config = dict(
    arch='vit',
    model='image classifier',
    dataset='seven-segment displays showing three digits',
    train_examples=195000,
    image_size=24,
    crop_scale_min=1,
    horizontal_flip=False,
    translate=0.12,
    cutout=0.25,
    targets=['first digit'],
    num_classes=10,
    norm='layernorm',
    norm_position='pre',
    hidden_act='geglu',
    head_dim=48,
    fused_qkv=False,
    bias='all',
    qk_norm=False,
    parallel_block=False,
    moe='soft',
    num_experts=16,
    moe_every=1,
    expert_mlp_ratio=2,
    slots_per_expert=2,
    shared_expert=False,
    patch_size=[2, 2],
    layers=6,
    width=192,
    positions='sincos',
    pooling='mean',
    register_tokens=4,
    label_smoothing=0.1,
    loss='cross_entropy',
    residual_init='none',
    optimizer='soap',
    beta2=0.95,
    learning_rate=0.0015,
    beta1=0.95,
    shampoo_beta=0.95,
    eps=1e-08,
    precondition_frequency=10,
    max_precond_dim=1024,
    one_sided=False,
    adamw_lr_other_params=0.0019,
    max_grad_norm=1.0,
    ema_decay=0.99,
    max_steps=12400,
    batch_size=64,
    epochs=4.1,
    lr_schedule='linear',
    final_lr_fraction=0,
    warmup_steps=620,
    weight_decay=0.3,
    adamw_weight_decay_other_params=0.01,
)
Rows from block 2 of a small image classifier, named by matrix and row number. Rows with one number within an expert belong to one neuron, the router's apart. Each number is 128 + 24 x the weight over its row's rms, rounded and kept within 0 to 255. All counts start at 0. Numbers have three digits each.
After each expert's rows are labels from the 100 images, of 14976, where the router gives the expert most weight on average: "responds to" is what is common among them; "lies over" is the class under the peak. Only what is clearly more common there than usual is listed. The data: seven-segment displays showing three digits. In brackets: how many of the 100, against the usual share in percent.
# router: slot weights (model.blocks.2.mlp.router.weight, 32x192, trained with AdamW), inputs 0-191
# gate: expert gate (model.blocks.2.mlp.gate, 16x384x192), inputs 0-191
# up: expert up (model.blocks.2.mlp.up, 16x384x192), inputs 0-191
# down: expert down (model.blocks.2.mlp.down, 16x192x384, transposed), outputs 0-191

# expert 7
router.14:158107130117153164121106089136073113119114137109178169150154128126171142143149151172146168153110149119070153180109120135136087141140115134124109130126107136082102126141142085098142148121150114100118103104137145158110110152095092115117145127104176165126159131083098150136135148153135171131164156099147137088109138084134127156147100130113102148123157121110143131158141113132139142119148152154095111126129154144159137163093159123153139150152125124117149078137124105136092132085137152137156158148153118120135086117152111140117156122133188086141125116147130130132157087093162095130
router.15:165105117129130118104124130089116086160094154085147138126152107112099097150139146149103145115176173095119120153163156127129140110170171124120109148115110130097143122122127121130116108106130105102136134142152132120104153165087129124118098114138153141138100154070110112126133149127156121144148115086150102092128084136106175111155150161130129179145171170115160128150114136181108126089189131134090157117116145087144112128127114158130149161155103087135101098129132170119108126110119121125124142144157132141180142152142120105146182123172171117105146112124127133118133104112173123157
gate.2:125106120136134168129103102128105120125152105161170204135111129155126113132124134159131142163195106146135129136167141124173156160103132161149117144132092083137113108118050142156120140130117121127132120108163130073122118121118139131143129103146141137154122121098140149126118125130142106078123104150125129104127135146104144148136104161185113139131145129135163130178139086125119113191159147144129114163158155128157130119112134148128147154086144155084124121086117180135108085104128173130130144102140103141140123154142112118124167106121158150106108113116165132081128100131091158144
up.2:138129105120103099128172169141143131142106151109126119141128125117134132155155124125122095121091152081145125142041108143097103130140128128115103138123074092093139114141141153119122107157140109115138126115093107168106172104097151139104125190096122109123138126116125131138147105122115123175094119115159142159135090113130117099116183130179098114129117157139149094100125170096100131099158177146120152096106172113094123121104123127126125097147087156128106100097130111121158132130190111089144167175167125106120124126140136130138093110107125115124148178121122124149136128096127145112
down.2:157084104073141091141161154117144130167137156128172122116128125129167111140109154076144106083132124111079144103136114107121102123162121119142131113106102143139177138124149063128137166140144100127145096093099117113154104120139121122128118126145140120107137133147107161140104131131130144144125144105133094098127180139125154161157075097127134117100121132093124123072135147145187159145109106097148129127140089154129150141172145132115128138113133111110132105142128147106129111102093132095102068152140108111128093115112135137137115127160114156110101111173098098121123095164134087192
gate.3:150143124127077111098117147127126145145124140055114149140125121160143146122099149138137103112144110119150125121142120171113137077084098146113149087129132100097150120110107115156190150106120140126122168155141102095102135082116131126143137140126186133117135099091108150136073121069117123142157172159065110129100149110144133161128169163122131109138112125115145134132155110110098099122113147099173100145142130168188091124131150094129119092107139137133130117126153104109114136112122121109112134111144124141113140121144141116140185138140093110077142166104153151109132105091138136100
up.3:145154103122091137148106139147106114146129155144143147132141091067154113122168150133171104120137125125124136139128128142117131118206129109129127105130166136136100116059099159061088134111133141131096107144125147122119130135156126090110117115123148133116155077122148086121135137139146093156121152146161162157128138103083125130123145085126134178140117086165126132141100134133146121122146125163167193138137097189163127119130142149129123151134108173144086135135118146155073114088134097146097122112144133101116095099116103115110149133148153105096103141097121129148147128145155112108
down.3:169136103111111150178110134171116130110083132113146109091142114160155084132168157118107113093099162138138156136112114146125103106137099108117086131112085127087094105093137149140155137140120113115140171130154116124161161136137118145119114127139104135130120090129103152102102139156132139188156141118163149123116099130070127105148145075167091103106121131151138140133129128111116125108139119160123062140096089125151116106127106117138129123150158124143116151107099132130138122082130163112143157135139089124072145111100171109100169079102137148085130101158147132105112153158125121146
responds to: the digit 7 (68 vs 26.9); first digit: 7 (62 vs 10); first digit: 3 (38 vs 10.2); amber glow (36 vs 16.3)
lies over: screen (85 vs 34.3)

# expert 11
router.22:150153107143109154147142118136130177160105110122146149153150121105141134141140146159136158115147160169113122168100090097184113150113135135139103133131088073072098116142100072104122163141157124107135074079107142132102105107162120129131152120109128083130149083121145088165096110123111146130126141146159121123114116117113095179115071104093108143125146125104123156142132145107109139145115111129104110152117130133110153129114134127105142183141158151156154132150143111117107090097162155140165164122126117168118113113106146156121122129106114138125133154183108115116105101088146171128
router.23:152084084129115134133120142132100141126093117154132120109145117078131111114111118154141134137108171144107094150098086107142125152169144144167137125109092124103116140155104148108093139160151130095143106115072117180146123146133140128125128150105099145153109105087099140167145128125117147096161169173191140126136068138094112116129095100111094132106144125105121127131159095101137125124107110163158178151124127119121128105153156157102121168147097128140142073122176111119099130110144142144153135110166126153154105137165157145121158134113169104123133131163088113136128131089161152125
gate.2:162153122169121183092147125117105112138101071114141093093144114144138169169126113107130116134143150124127160152120135117153123148098152115086123112158095125089131176077128072137128127141118113136106140150136148141085114131140136120132104117128119112116117153075117161149104146160092159097098117145159202140128154146143160139140130130140220098136162139147130136155133109109110138154148153163142063145101118115115119125146144126155148141104114115153138139115157148154128147130140144073105109126112140127107116114143120130146117128097150127104113104091107116110157109156126127082
up.2:109116122075104087183154119122138104107137149126145149157137105129128075129155109151131126085114099117122105109137105140164117127146166089145127105104199164193122091182110167151131115085150120123152101103116107128161141100082146132121129109148106109128152121135137107143127113064121088120121116131095085098177100143120097100108126136096106150137114120127118159098093145136147117095123111121140150130133113125134139114108067100155132120139104119115136144148134125111158131135136156210144153128144136155141138126096097116106139130134127138145111122150170138113124142118117080127
down.2:145176167128086134149163153134120171165134116134105101127109100127141126105157120096136138116095159107111137118111109137125152141073129109110136077096128147119134132114123122153089147165110149118091110090099122112146130148116114138161108140118128127115062100164142135149062095131135105114106094098106169121129114151129161078105115104122167100152168174159155138132147133130133109130120119146149116181143115141097148103152102138117102177120129113115201110134114125146128117150142154151158089120133124091095131126133134114100117149140093158160115139139141153111104165146143142080
gate.3:104132178136109162121105172140074109128091126147105109153132098166119142106106138129135077070076111122150093132121114183117145102123134149135114156114103169166130131142179111161114142108124140137159090129134120145104152122104120164133114121104113145160155095169116150147119133105150135118146133105105109103127179163130149154168132106123134123118114133137132118113144137132182125132110134104172113111162113115136121112117091148158090126151114133117125182124101139092146101149138109078130160101132109123122132152139147141112091113111175122112066128151118091126176102153174121125
up.3:110165095070102114121096130085148084108130110158124130155095134167125148118109124105131172133112157129098135118108130145171101127110165178145082136151131113071128100130104114134161112142120123137143145153125149117149131116109096162142142073153155127148171135118127139165107128145121091121153100153121098172134135128118099129117124101138149120115135139120168197160128137134130131125170137166114131160131137118117132138127138165143117122142129126115113137184164155137062162113129136105123108142110167146136096094180077159149118127127144130108120089148174134099115158157105147137
down.3:128107112069124101117152139148156131104127118168088122180155128160139110138134100129111097139106194142117097161121093164160143164130157130137169134130174121136126151117151147140144124138130127135085116142102140165138143129096118104148151114109102094151108099140148130131124108126078092117117094130140104151144162128134120101081114097121136117140173127141134129124121083134148111164144177138170120129134158116089116140132071098145129141069113150137117110128152148113109096134095123121128111091154116170084072138170178095109121087116137111132122142107123104125130148097093136142
responds to: the digit 7 (79 vs 26.9); first digit: 7 (75 vs 10)
lies over: screen (96 vs 34.3)

# expert 6
router.12:145114107142160172160112125090106144136107169125147159143121131124121109116146116116134195111153156110093134140128159119165111090114121143108166132125170098105090120116116110107147124160163122161113133170113117092115120138130094113159129152098109133156165166153124161152157099123132121119108135120121116118138120123072149157135126165161118138143161135149129164131087094149118163121095171155090104144126132126156105203091144120126160077107094112095134130168144135164060128103116139119143079144104138147083108127148155137127133144142143135167106126126121116110138102150138114139
router.13:109111142169158136176157114105137158133145142118127140183168099164105155134121159114107111143126132094100077105141116134123090116096156099114163104132126119084138160116153126146145111139132132120133122109102145083106148119098107137150116147182109111139102114101152155147128130134112130116131099115151159151121161116108161139174071175140113111146131178117160129121072124147158110145153132161134079133131129160151146152144117144148120081100062100103142107118089154140130124145108126093134075133138115109111123151131169166135109138116170131184105087145133129135127132133129139121
gate.1:125157147138160154155138132129140112145101090125107103127090196192111104127123110129133087124162164115122125084156115126146125118121132081149183096135136127160147089117100141135148143136133152118186081141142131148136128137117081099075099137173114144098099116092125089134089113108133099092125106109092118128154116126117121122118114070129115124122150113096095146131146138124121140134075123127144132126145125100095144130128122151138129145112104117189149161101148165104151157166145129152133161121144096086138126133133163126120110116152141107174085123118109104118131128163145172124
up.1:136150141139155138165115135128144150145109078124107119125071187169141112146111130147140109107150142114107132105161136120163144130132149045167167119156121114129139106108131168111145145157133139124154068114159156164143127123113144099099111148147145143112114093069133082136114127108125107115161100113118103121131118143110132126140118045117127142125160122107134150167130166125155153127112115116123152136137138097093145131127131144158163162108103117165129156084153173075134153148152154171138132116150095115143130109128155131107113116163127121147106152140094110117132122147178137137
down.1:098145098164156126115121129163087165109089152111134090123129155139156124127130082148102094155141124111115113128106127175105103123135136109121093117092071151132123134143136097158119093103151111142079133157076125126131084151169153091148144132108116168132137101177111135094111124159146110174118119137147152094132155126150121159112132126074136124107118090130077112093112132172114133096130160116177108107179089122139112111160153131126105105092135109115127140127122147098126120090132135110157134085126134170140132112141103128109143097106119117158081140140163127098166143139145121122
gate.2:110153151095130099114137136110154118141089150151072164103143158146128135123127139103139154142189135140178146154139118143172179113143145115124170077157143139172106140133166126109110124126141147123111129160118091112115118153127125092105140114068173169093115112127134124099153139127136159133116146112150159106130151133146139124149143141096152117160195121121112144161102085139109113094102098139116154118093122103083119113131087152136116058108084139135156114136112114125120124128126161083131128139134141097141135110101124114143180108115117084117133127127145131117134088126143078132
up.2:119172175103116161100131116087123102083097116138129123155172129102150111137081159132117164108141147107163177120119123159134176121094126132111134097138148141116097103113109136088064131099148101126110136117103076096115124172119119101097155123129143135120129111101145140098160147104153134135134122135141203113154174162130118122159131119115155152118175159113155118126127091152108123134103128121092150132135099117134118113124075140096095075091117114168136104110132108109111117144168196100147126121136107133112109115141112158134146129140101121107127142140120130090108131139143100146
down.2:137160151111154148146124090114139111156105084149163106131140151133175096090101098118150139098090150097171116056135120115125147134154156155120169130121128141120130102133125120133140143145125129136136158113096129111169162129088128169135108131117118098125129096146140122138131087152153076117156097092157109129136142150153187087126075170122120118138134138149128156138136140153126097183155175136166163131108081102126129145166149158140148151142149159117125092100093131130131138121101116107132107144101170119131122153127084130121106127124123116183092158113132112096104118153124146105
responds to: dark on pale (100 vs 16.1); first digit: 6 (36 vs 10.5)
lies over: screen (96 vs 34.3)

# expert 9
router.18:144098088124096099105129097162133146178151146124156164149152102127102102118093161090116128135117140140100167125110161108138101165111129104098118105150084159117089115087116128136158139125132154116141133140110091148131142074170144138099125141159131126124095090100151115117085161155112113105102105124172155135128109123128144140153115146153120123159160163099154138174106092153094151120155146128133101168123106145126123126128164117137146155127143095076150144088166139129126131131153119138106106116157127096114151119118125128108136206097103137087099147150101124139144132150091160159
router.19:141118113100109097154157107153099132179156121134137168126160125099153081146157147122151193110130128121117139117123162126117149118147093105101128124136115127101116112122127072111155145177171110122161137105128127169148075132124083129150158160168125116130155113112116115129148130142112121159141120181154119139102099140104082107111116103135130090107172124141104128162126130121153169133105173137095092100110105157106138152112115146106141162116158169142123130120158116144119113082136139093120128092126081104108119110144081173109145142091103135132125140134161098090096100145106121146
gate.6:116110114144164109104133149168135175129156119132137108141104152120090174102230140167129167113150100116127135102109130093103085162171150107088113111116115117160122153122150101137157121153157158121154115156099104136125115126113168125125113166075099103114113120127151112112123106101154129154140126142086107124135129173103135129097154115113135090146126128109133101127131161102113147132132106095145130118144155171132152167080191135112130163132163131168137153150156142097139110153109130145109144152155119098132122114116129124141166089155104156126161120122137140125120165103129132162
up.6:147086132131139103142156135155132134129179080125138143126093153117110173091219122149120147103157120113110139103088123130120110167159122102092105132104138095150109150109139093132164095127142148118150125171110106127103098149139198121123095130089112120159103117129132109109128098102118128126128120130074113122145109155139108124089161124105132102136135125121131091148107186108142150137112129110143142102136158136105133129100189118091121153142178118131151147153161138095143091141113107148103146116161162102105094105107125103142181121161103139120151103115140127123117153137107142146
down.6:123136156129143122138172157109152156129142123074172132108146113101146104127151146128104142126115119125114133089160098153135115116102113139189120119121105149157186114133140106090130121109135170091151123079113150103131122118157112129118113124116129137128103134165110134149151144153129142159123100129126105141136171112162147101145117152121207127133103135118149121148110098164194132129139123167087055132109119123103110155069133118120127114182159163096120134089091092137155117097128139117116101130129127128128116093133095106150122122084128094130135141098115128130096107119179135163
gate.7:086152155127108143108125118111110127118116150139108093116130166136128166119104131144101146142114127111153167135114106138137173142064135169152095173152133184126158110153123170158182155111120111150143157146089148145111130143160143109165149115140133124124140152162149104126152171122171120118148151161101119118151152112138140179098138103137155109177115094124125136086126103124123117117127123127185168172116162146127167125111151169127091116135088144114137165125128135127114150158183156138156151170152127130091150117130115089120099167101113107125127130146100146127122154154154151129
up.7:129145130137134123148167137194159148160131142079193171087131158111093123121131155122107147109134122131108135129113122126136101107177108107158138081093132103132082166111140082108095114170131148114131114112127119125129099127119085150119146143109118138137120141125120146122128147134076137125118149123173155131153131171088105095135122180106120128077164156157128121145137147099126137133097118121143092110121119123139113113124104104153132150140153095191135128170090108118165134081111129138125135131154126152168122082128097174142141118176096152131113148171121108107103126144153148113
down.7:124131131142136059137126114154137122097159110128097086130100127124098127105128176081152125114133156097135127159122135147107137105125141092153146125096150138125070107109139150076090088081181156101075132113149127130114098130123157084132162117151121173105106086141087148149117108134136137116072106135166116140121142124107141145140126110099107170135131120135146118120109110116116151137101133111166187129141171120130128145126175147113097135139152111165160151150100137106128129100137152158147102129147130141099173144118093128159098146110139148134096125140152121108111129092101082154
responds to: dark on pale (100 vs 16.1); first digit: 8 (36 vs 10.2); first digit: 6 (26 vs 10.5)
lies over: screen (93 vs 34.3)

# expert 0
router.0:121134117093085090126156140111160131103145097124125135116132161124121163113165126161131162153121150112167110093095108129162134139141117196117180128151148108089094106098061142099160155119128115149132137116084139139153104140121130142178159126144102122129144128135107134127132100127138120138173110125162095080136114091089106115086122088136122144113106112118141112125139157069144153164111171156156138144110140118168150104094148153068121141122136138140162155157153144128112135132148131146099160140119137103104104097162150146124142081107104112150148135133124110125134162087112133157
router.1:159122139114098121167117133151088094116112112101150122106155151122178136136118122120105188134151102131124117136117114151176145120137123097137132121115134142088152132110099099147144133117117078161108114126111126134064131132118123122171165112139160113085143157128143123134154128103148157165126164129162157135126159117095091167126082165153101088097160140133144146139077105119118147122112138149123123095112119133128115181108129112120122094126091142085132115150134128154059131130100146089127067117119093122103089107093104140109104078139127100159109107165130131135120113103146146156
gate.1:119150151108077118124150103167084136135149110170109093111130153107120187116147108103140056089180144133116169105124103108093141110163124150135139078157094145119157112144103160137148125163143132164121137150129101090120112160155162113134125106100132135133093172137137137110110154109165127116097124135123144151149158127128123145103120141143100064053141141115150143106126140104129143115141134131174119102133121145137104139089116117130147126096144129133138166110084101100144143128128132115123094120145125128138117141154105140112175149115123157106096158141118096116094118089119119186
up.1:138152124095102134088081131176115107126176101187165108109127132128094153123131104100142104116162137140108200141129087097116159076111134131125100103194110133100124092165133154111143140141123139125140131142159107051160130128161163141138112095115154141136125145097133130094132142115157122127128104105084118135153144123132107135118133118113170155069147144155152110128128125154130136147143147129141064120124126112135084123122128129115168109107121101120105149107125150095178138123114140135162105159142141128151119136175174118157168131108116127095086120125134108139135127127124115144
down.1:081131094148130143132099125151110132122100121071139104116125133084092148129126100150146148155133114105200143150139155105141087073143125131104098112093092123088136134119093106170127141120132153142145101141107132109120187112133160178172116117103148099182132116103120130155125160136138151115131158127187148093133119096088135134111105142155095138122085131138158142150112127146165102123087123173114115122098113080121150106138141148127141088154091106153152121122085131133132113105116181124129152113163135113136108111123111111113128127147100125115153117113119081115141124156161137149
gate.2:112178165186172115068100140101116116130174123171164110146163141157171137122135113126113107119127130084123158116140145099098175124143099147118105102149109110157127112132128125149123087138102134116112119111153073131128118134114152092125108109136122133089132106150143138168104139109167122090162105095100113089142118123138110132112130136145161105136115146195153115103101130096087141132124138113139119087136109121098095133139146125125105112170090137100122172156136108148132137118112132122134136089130145035146109136101100107122125156133114129155132115129110151127172122138105164144
up.2:089129100121115118114108103114126137158143115104089165095136134162159182119128178132110097108098142118167125117075124125136127108131133096095119144094159159105170139098118119134124146090132090133076146154129143156126108153153177165124135139119139109148109100127155135133140129147113143160110109111088111119144140082104142120133145162083079080163134109120105133101149122120151122149150172145106198123124101123101180140134076103108115106114132154103172163117127136147143142127128125155086080125080106108105101128106110137114174128154134110136136142115152135118105143126127113111
down.2:119176141131103079102093108105128138107099118147155124128116079145137168104130161109111126098146127129141117097104138131062126096127110119095098118115103131135152135125136108194123090169132147124105111122134067142124126134081143105145127134158149165125097100116143113160167153136147129122153086096092130080149137061140142125109159173142125167095152122120093140117141128106145099111139144164147180120134124129139102124131091123143091155141122099116103126114128091175167102126109152117133127087107170097123105145122090121140106141135114144107169164105131120130119119136099142136
responds to: the digit 1 (73 vs 27.4); first digit: 1 (72 vs 10.4); white glow (36 vs 17.1)
lies over: screen (96 vs 34.3)

# expert 10
router.20:133110125108114126124172126156104141148129126129131112093144140133134096151143104154115151126108123120091108154139109145154125082078122126161155158124087149102157152147078096095143141135171124160137127107139134146113123142092148129163124096126166103146118129129132180087097108110132104102145172195120116100111143123117142113095120140139105108128143124138121176159084090101121146099180132176121117155142107187140142142130138117094142151101084131112100103161166091127144139089133153097149096114122128126101077128122125169087164121139137147098146154155154125121128126151109093141
router.21:121104122137150166122126147123128114164138131125140147103145080139151133129114138127138115158155135091121082153125104146123138098102128108109143140118126077108132094100157116142100114125090088139148078145154155099130152143160116144136155153174115135157111103109147115126126142133073101147111124150139147114106152109104113108144096128122127162093141117100078143110109110136118175131111116160155097166119108184174141148133127145092166151128074104090097119144189148163135120079118188135145105135155136135150106091156148168129097133100110117132120136085121147146140108151131093095
gate.3:149141129154142155138163097104138102108117121160125165137105067100146106146124142129091115142105187097092136105131117126151153130138122115105153126133095116092137190130133151157123123131117146104088120158145122123093178106158116138109135143139119137159153086163140123149143139133147148091171145125149097135146152154149148113096134136120103141164147151105135129150117096135118123141102097144097140126069099160120129132149116122139091078152133112153100090087157167189131108145112105091141134122117115104158105125139107140163148108151152139175086146120138086131154125132084147083
up.3:124131117144106133094124145127089118157146152132104108149110118119099096143124131156108122113138140113096105113100136153108156092145091112086127140161103162119147121158179115184119116113124149131125115146129136139090126134144125128100152141121119122118113116147136166145151137098151138100100117171143188108127178117090141125084108160126070152169160114130129111106112092118078122166140124116097096139126098173110145090117148144169128082123095145092128119120165145113192103135143100094156136123114109153128158123141112144136126129099120139179125147076156144176153126118092163143
down.3:140155114117124136122079101142147104121097145098140137151125107120133129138149144119135104128107145086112106144136155118145121078148151121104147097110110126182138157128091175141105104119128105122136137164102160124112153144112130130132103136122160096155160120087144154131131115127147142144141104159168143094125099139145147153162187148115115149148127164113132163166089153148173141082164081149115108145109117138120130112103145098125161098137094137131064135110181151132123127103141163174110130088149121133128109103127069131164104125159132093088138074082130090126131104141129123120
gate.4:188165145133151173133134090099128099119123163140131125101127142124103131180138121108106142124147142142121092162115135107137143091116151129107113160135178166144132131131123132128163120102137102107115159144147088119170111123081129146161122142132152072127162132156141112121127104107166137115056141166127145129137109147094163174106149118138114159144141051145126075126131171157122104163096158133115129126135154122163137130143133133114107078164138116103115102119066088155163146186148124105129126098128122130136102075107125152114125136130129120136119117144134119138132122147111136124
up.4:153122153128167136147148113119101120136107118120135106133137133156086101110132109157120118138140082107123128150130085160132153111157153132096078111132122106112133122117150073146171114116112166169084132131115143122099127151079105143100163137104116147081142110119154151160118108138136145134131093137127127147148103120130137137102108133160128081104116152120129134167138181105092110107095144101105150096117102103108127145101144119140114158143117118139167162097109151091176133105112168129167124167071171123111137143116122144153113097183185162125148148122148106140095100143150079125
down.4:153112115106119124118137119135114146147131089098123135091080109127162136111146127120142145146157083122127149080137151174163120136151106133155086167100117134131148111104118114098130154104156184153100171172116121093135150159131125138141098114141107092132152109107128139134136153111107136142118130132102098117105129119120103153122191170150177120120127150147156143166156161142134147059113162109109134107108172125088100183104076116129113129110079160130138146132119124130126138154121137077129087151142117144120152109124129082117103102109136164141143124128098120107120162093115112083
responds to: first digit: 4 (32 vs 9.9); first digit: 8 (31 vs 10.2)
lies over: screen (74 vs 34.3)

# expert 1
router.2:150131093132105114110136138148128112094163167111137150091092146134151122143100130157102168120148141168098137130108112121136171141120090140116108164144108157090099122114085095075138147097108086163180131132164140102132137139110150113149151130150084140135140118119083153139090132101131165138141125149170121136110142089153098101095126096154148132078171107118115118099102122102171127130148118151115142102128176154175089146126138102124131115151120149154101175139132122164121115159095153105122146106121138171144102104117100137097135149159112140126132097107150120109122161111125092175
router.3:139122116141122140182110091115124127094172124118105151138141105115169103144138109146138122089121129158152094165105127151110146123111117115119129155084116145140152154082168104110160142156124071179159123091091112123132089143083092108147140123123140122116103099079100131119141125124115123133130137142148119113140156099124099125116084143141120131111149097122098138178121119160138111138117150147139124120151173129132121124147180131103092117128083130160130108100145124175099113186115150084155077080122127164148119125090117149096107090113156109086136130135104097117094149120137140163
gate.2:140129149118113166177147110129137152124113099118115079104078123142151059133117174144134136103124123173120109110177131134112052116089141161117127126195088119115109108141134131169140128132098123112137092134114102096120113112100136145102106170118142109120084127089120112142151133137119142135091147096155143116123136177149157144121157137127166120156126122149200103112107161106120095151116115108113139091127137159160152104142114123155131096100116095119113105117083168125117151125157169136123144151112119148170151100105143120136138129114146163165123120127160122136143136127133128164
up.2:130065123118116094125169147113106094191085105096150102139163140123112104123106116137110134133148182099101140127118138110110122136133135138142147099137092159117116154160125097147174105155100098107123151134144191129160134167103132145121116122106142165145177122108151147103095145118122111117133154162126116135130122133149116157094164106144113150148117145123103120094141154143127120120160100108131161101104094147161144095180096128109116119105093115169125142146131120152166119123128083058120088137088115148160148118125154176125157104115137146136139083156144102116102126121153118123
down.2:090114126164108128143148150091161095153135159116116125146106133123128144126080127089089100166119126125117078082137128159127104133077126106163132159130113156105110156113135109107136138106136142152164150097136129119137141094114127105110131123100154143124159155129117108178142079164135153156109099108120151159107099154117143130149106125148156139128171143108156134127088133152127125118179094129108117147178113133137068122104115143110103118147089152127091148176145140164177096152133125110125128115103159125106143171149122105111115144072133091129130107115097126159109106181117150092
gate.3:122126139104134112165159102120130127110166130130157163109149111075156107163152138142164141118142099078083139170087152141124132127121111135098108172125115129100133101108108084132112131115131134117128110144159117080091126077132097112106175115142091135149146118114097127074108182147124124101149167187169110133148105152124110119117121109170156090105088121135093119116094118111110113127142124102130164139128113140109144118117110099153111108120155142137148183156118161102094116111163129118097151124122125130125182122131097114115163115130105175141148134142101137144129125132097074157
up.3:118126114154106115190108141137113142105156166099110194094117153097143124149145149136124114131111147100121149149150155083082100117117127149149165140111097083115114105077099151080139165135144150122093160081159101124108104078150125143130117105085108155146115085090099118105159148115138150097156152161191164162159140134124161149136109130157123131117141088127156156124120142122150149145094133131139158138115109112148141160108148102150151130119132128126142152135158144158086097149141142132123138128105153136144134139130065151124122114113150125144139130108130136131161132139138094183
down.3:146147131145094115106175170092122123145115135132141097108144126111120138100135102136097204131146169138099122120127132119150137143131128145128106110142122132112136094159141127090150146078129111138136135132140144125109120120157121090152131137117167159128101167193156127126113082128116179128114128120105099106081134158145156185132092131103157172152159160120108154130063104116138099092139131152096078121141165151144110141162108160063130113131109135151109124143164133126185158150142116115136107142144138147143103117127166117117160129115068119115134101123134092131130145109117132113
responds to: dark on pale (56 vs 16.1)
lies over: screen (67 vs 34.3)

# expert 12
router.24:160105141119135182191140144148141175135091160098124102139116146179113114111100138124127093128109154085125129123168140135120131114083126127142158112091133080097113136122131121127152113137120092118173131105100166114132124112131097143133121164100160134143122114127105113155107115161109100121136136145099145160075163127144141112113105133157145137114122131122123128164100129133162142128080078148158081117156117155107136119111129138146102127123132130146143134107108128141186117174161111060139099131148165176101150110095169124108093087121141124151099131158115118087128136130126172100
router.25:136089109090129166169146126122152153093123117132123149111155136103157125123125126151162180141147133124092153140132123108143129107075146128143164143129120093106138142120085101070145170117142133139132107081100166128125115084133109102178131149109135140171128131157104115094128107105109173169141124166141132138139123101112096143100094125125181132104101106125118115138099161105160155102107108155113073120087106136120097154083136114119113153160143127132153109127126144100129112110120157096132116119151157183122138103115116150084143083133165107148094159124152166112161103126144113120
gate.2:137142146158143133105104104122107130115128140106135117118153090119132120130115139134151138112138137116100111126176131122116127143158137122130144066101125164134145158136116165114142129106144160125151180104122117146089143119036150145120121103143121145089126160139133092145150132106174107125159126133172154135139167187137179083105140159144103182152155138111162119105151113149106145143081109123133150113132154158097098136159121148147128071149118116151143143119146187121156117187144142105114120128152140118129144126135090147110198093134116125141095129131123148117152143142149131160
up.2:157146150137137110097091103167112116108140147105133127121149054120129099123118139119150135131111140112125089103168148099113081130113113117124105070094173202145137150121109169118176098091144130109133130093129110153099142119074149135117122121146124122079153160145133080118145125133149126146134114134155126109125163170103171108128133142145139172123137146102143121091101135148129107156116072116117127115115138169087125132132120173138141107168110122158153131129113190144153124196144124105131105101149141109124138123128108136113186098136118124127118124126107142095124134124131142163
down.2:117100113099112165127095182135149137119158143132146125120111161127155132148123130149154097136131123160128154150118129113120092142150106118108142149152152120129100114132159066142151117162113110106086089150161110123173118149125067153165113175088157135146102154145148166121126157137124177098167204172162151136139133137137148160112068112104117128133147118140136098100176132101109142119135125144103068121129102147116096125143136108101122179097127118150104122129132109120128098132086139125150138107104100153194114129116109139142116140116131163126130128113118136115133166149139098138
gate.3:135122150191114116141146176143123156138123137148146153126085122115176094108158123107135156143129126159091189125151126151112167129113089129137084131118110137136092145138150134139152114130103108153158129152119120133119149145145129154138134088160076129109121150165162117142166062142136179118151131140119118131160102082178113129099133115120148096102147148100157141101101147092112156114113147121143144137170116146109103145119150163123085129125130125097165076112161087111101148100138123093130112132107119151091140110146157115122118133156121110094103097128133146154099121079104145092
up.3:169149130130105098163152139131133152142159147162122137118110141126125112137159118101111142127136143155095111119155108186108149090096122140103138144115148122109117113113101106119159127105098108125155131143141085174130174114120136118170104132156085120140088149171103149137123127158095113124156122130126160165145152107137127116116146141108118138120114147104162162151108140094164167124136123163184118149160106146115112154146123134103090101082145145117138101163138089124149187074138129120102074133092118140150141093173125144108144146107172140169085090114111124126122164100141157098
down.3:118114117129152156112136112126108151128164137125115129113149101132062166124092120106145145150123139122146121130153134117150081146161129110151148134124139122132135141129138118136100127112161121111084129130137157131131144142128123064133147136101182116149108099116107132164133162167108089087133136079129117151105106084101152153151113182110137146134164132129159139175125096139177060118138159128103133134133152101133160086162162132137143143126151102144101166109126133135125120151136161135123131029119127078099167137135124105108138089126171127118137137154106137113150132173145123151
responds to: the digit 6 (82 vs 27.1); first digit: 6 (73 vs 10.5); white glow (45 vs 17.1)
lies over: screen (75 vs 34.3); lit segment (25 vs 2.8)